A small image classifier, trained from scratch.
Model: 2.14M parameters, 64-pixel images, norm batchnorm, activation relu, widths [128, 256, 512].
Rows from block 3 of a small image classifier, named by matrix and row number. Rows with one number belong to one channel. Each number is 500 + 40 x the weight over its row's rms, rounded and kept within 0 to 999. All counts start at 0. Numbers have three digits each.
Before each channel's rows are labels from the 100 images, of 14848, where the channel reaches its highest value: "colour at peak" is the nearest of a few named colours to the mean colour under the peak. Only what is clearly more common there than usual is listed. The data: patchworks of several textures.
# convs1: first pointwise conv (model.blocks.3.convs.1.weight, 256x128x1x1), inputs 64-127
# convs3: second pointwise conv (model.blocks.3.convs.3.weight, 256x256x1x1, transposed), outputs 86-171

colour at peak: black
convs1.213:430537513535489497496517478523594449478501539546452506491466462511463557540554504523548515528531482523576539534550525580508453583488481481529530491546477525477457514434586468564531541530548465
convs3.213:472530478555530480441540521445536565471418478482501520539504502536462478564441492492443414474509525567553492482558527469492581453517511474517519471451414625449456530511482511469517501483476519473430490477471484488483533525553527493436444484412421513485550543

colour at peak: black
convs1.239:553438475510480481533509525523461507443419532542553447486497576446496468466486482441462513494456463572519484525490496501559492540548473525491453470459536474445496527446529567521485474545578458
convs3.239:509485518463502468464467520548459513477499579482509612496501452542534457479488556467458577392469534511513526505494473500454512525486510518500533526535488549489512495525458473544401480472536469546462555468433570407482475458440506565475434537456489483490506513

colour at peak: white
convs1.38:530465511504441557526505566495549479520531519464436478471445479497473426490531493554439504531504521528491467598504470490481520490508483518508486499510513441451501485466513496512527435483540505
convs3.38:542508460488454528503488517499558545500524498429507431461512505464488434457512435567497553554457492418535479491508485544562440497480502489493520479499555483454477514498503517543485569496593519487566446548529431537530569516531427537414467534493438525465564531

colour at peak: black
convs1.229:428544513503471454462525507434567487489497492517513527563490547488461507497593516496488489484547541471526511472505460464539531525445477493457486540522505425509553537384474548461494556609419534
convs3.229:420442535467516486497520503461460529459473457376516518497471516526420525462549543482436494485492460450436510486511490521513537484522536444533434514467449530466533512486468518468482515501530508506510478555535501407553550526460544554456479475585501473489501495

colour at peak: black
convs1.204:481507490520498489500456436531513471578518501546489620489476492530543446505459571456542495554447484453478534520398452547436531551522554483520547443501394516453473474543455589576500530468493513
convs3.204:509435495467468505461478497516567553509481555557450478464543437517500538492631470519476510495557463529531483506550516507483475515487545474511481519496564492452479485444544447479534524475514548503488483537581539466453490518513521548451527474507488495574485468

colour at peak: white
convs1.167:465466490491551509573478558534547494435505583561487485467554519529564502493424510515500500506525588491536440462529522477448462520480473450498477516524516465486466405492474474505521461505507446
convs3.167:493490515439482441525516509485449437482493511453502473537515531506499594477450489547498525571444520435574544406497472566464495487450471480486536450446536497495536499525530493535457560489382506556489553499496469538549480487538547432463521508532533488497492449

colour at peak: black
convs1.156:514526532464476517508387549468507487550557517448538420470437524511453587535445486510488487503606479497458453483448490530493566531454500495455580469544504524520416437541544527517447499413472536
convs3.156:422577540520502535501519533536456537487495537512512523499492560474564572522484542486518496502493581568607551479480584494519510530517525504518532564490460536491519470539479468455464530441555433456487447474513455496501497475489514431516478529567488489498506544

colour at peak: white
convs1.198:484425472505584554502567494503531450537585552514436490425482447468492472394534495435499505475472454494401508532489501472485465488522557548495523523525439497518474498479453566502485459453490464
convs3.198:452489459519513459500465532558472566526433467492565499504497517482455601583540459554486490535458532478518499502521476505483509443510461549452551546511512394498503543558475484531463474440547463428584520516496486428550478516526531525575492459491499434489495438

colour at peak: black
convs1.37:450501514505547495469491493528496521456561486466519489511461505517510519498517466527504490580519471510462480521506503537460539512509493532471541523527475489378508574475473484528455510486449531
convs3.37:503509480522464448489486516493542499497533545466468545501543489500509477462586487501534538440500562551404478506513491518433502499500504546493519471589440482455497473522461454485568436486498460513387483459454504594411510490488481501472559495489495505525505555

colour at peak: black
convs1.215:558462504420571531506459504516507488496491562511526479512475523470495440439555506570517498499574524479525491434459500554494565551488499487439590568537474501484512442468453549471568533497515557
convs3.215:578528531442502512469483543525480484459489430480460510492526495510572500494493532499483516461578537513519480515519490512540455581521478479513509469502462477471506435493466473465499544509527592510460479490453460519535446483550398513455615541461494529480498446

colour at peak: white
convs1.100:463491504435495438578495555516510479559482571540503492608521520544540527533423487470540537521412505499495459490485519475478520550486509544433514505475448479524479483539527477461602553516521417
convs3.100:507541490518512534536395460572461463458539463376436538509534495527454567512468523516486458521443557442459517534613523465471501514528497504476552553468479497518448529516531517453467502438490459534470471502545534548471506469491504377445546512522511457602521515

colour at peak: white
convs1.251:494585522545451469454475530514537510519492452465493548474493519508492519577466490482506383526548538424464507445529476463477561517506496431448541472486508493445472534456432469561451404498461521
convs3.251:517513491462470519551553472564441509510608505512527469502480583512516515409556459494561475494551435456557529493512503538530555541586534504545488477497487354481503488553552526540501563523610508519534503542525506457532527492535517503547500451452522456488426521

colour at peak: white
convs1.217:566477488506484506529508477466492523566499479424492587522499597480513500493468478475493493496446489532551427501502576476496494458520477475511510433498448484482392526528497511603515514541490467
convs3.217:468539585463527586398460490533467518502536483502553498532496515434523507500520598648521460501523571551473478492428462509521539493484472498494501517480591507507429484550499512476522569490517523551506544531423502417487564499546483478537453605481456509495503548

colour at peak: black
convs1.89:423541486526530483530558603444442454488558484478485441526450506559490532515569488355405523504523505544480464486512550517489559492512460538519535528514512567518520467462549451520543493474465474
convs3.89:493554530515491527542420482473437457529552520438484480452456466525512530494477516499501542555542496439509540480549487526481518494496485588601476484519514557460539489533446484540414445498495494426471553575447514416488457491494528552476518538473539460518509498

colour at peak: white
convs1.180:529466529528540497492548400526538491501485512460533494525508489485501465460524487488547492483474544460528486439583514518482498457458460363489492526480511553448495473568531474476595499489527547
convs3.180:518473581417454490541460506503456472542472494460465501484524477551480517563479512505464454543489505474450472466483526498470470544553478481466538527539488585518546492516505512430426491525430518513520484578418552522491420396504511467512571472529506471494545477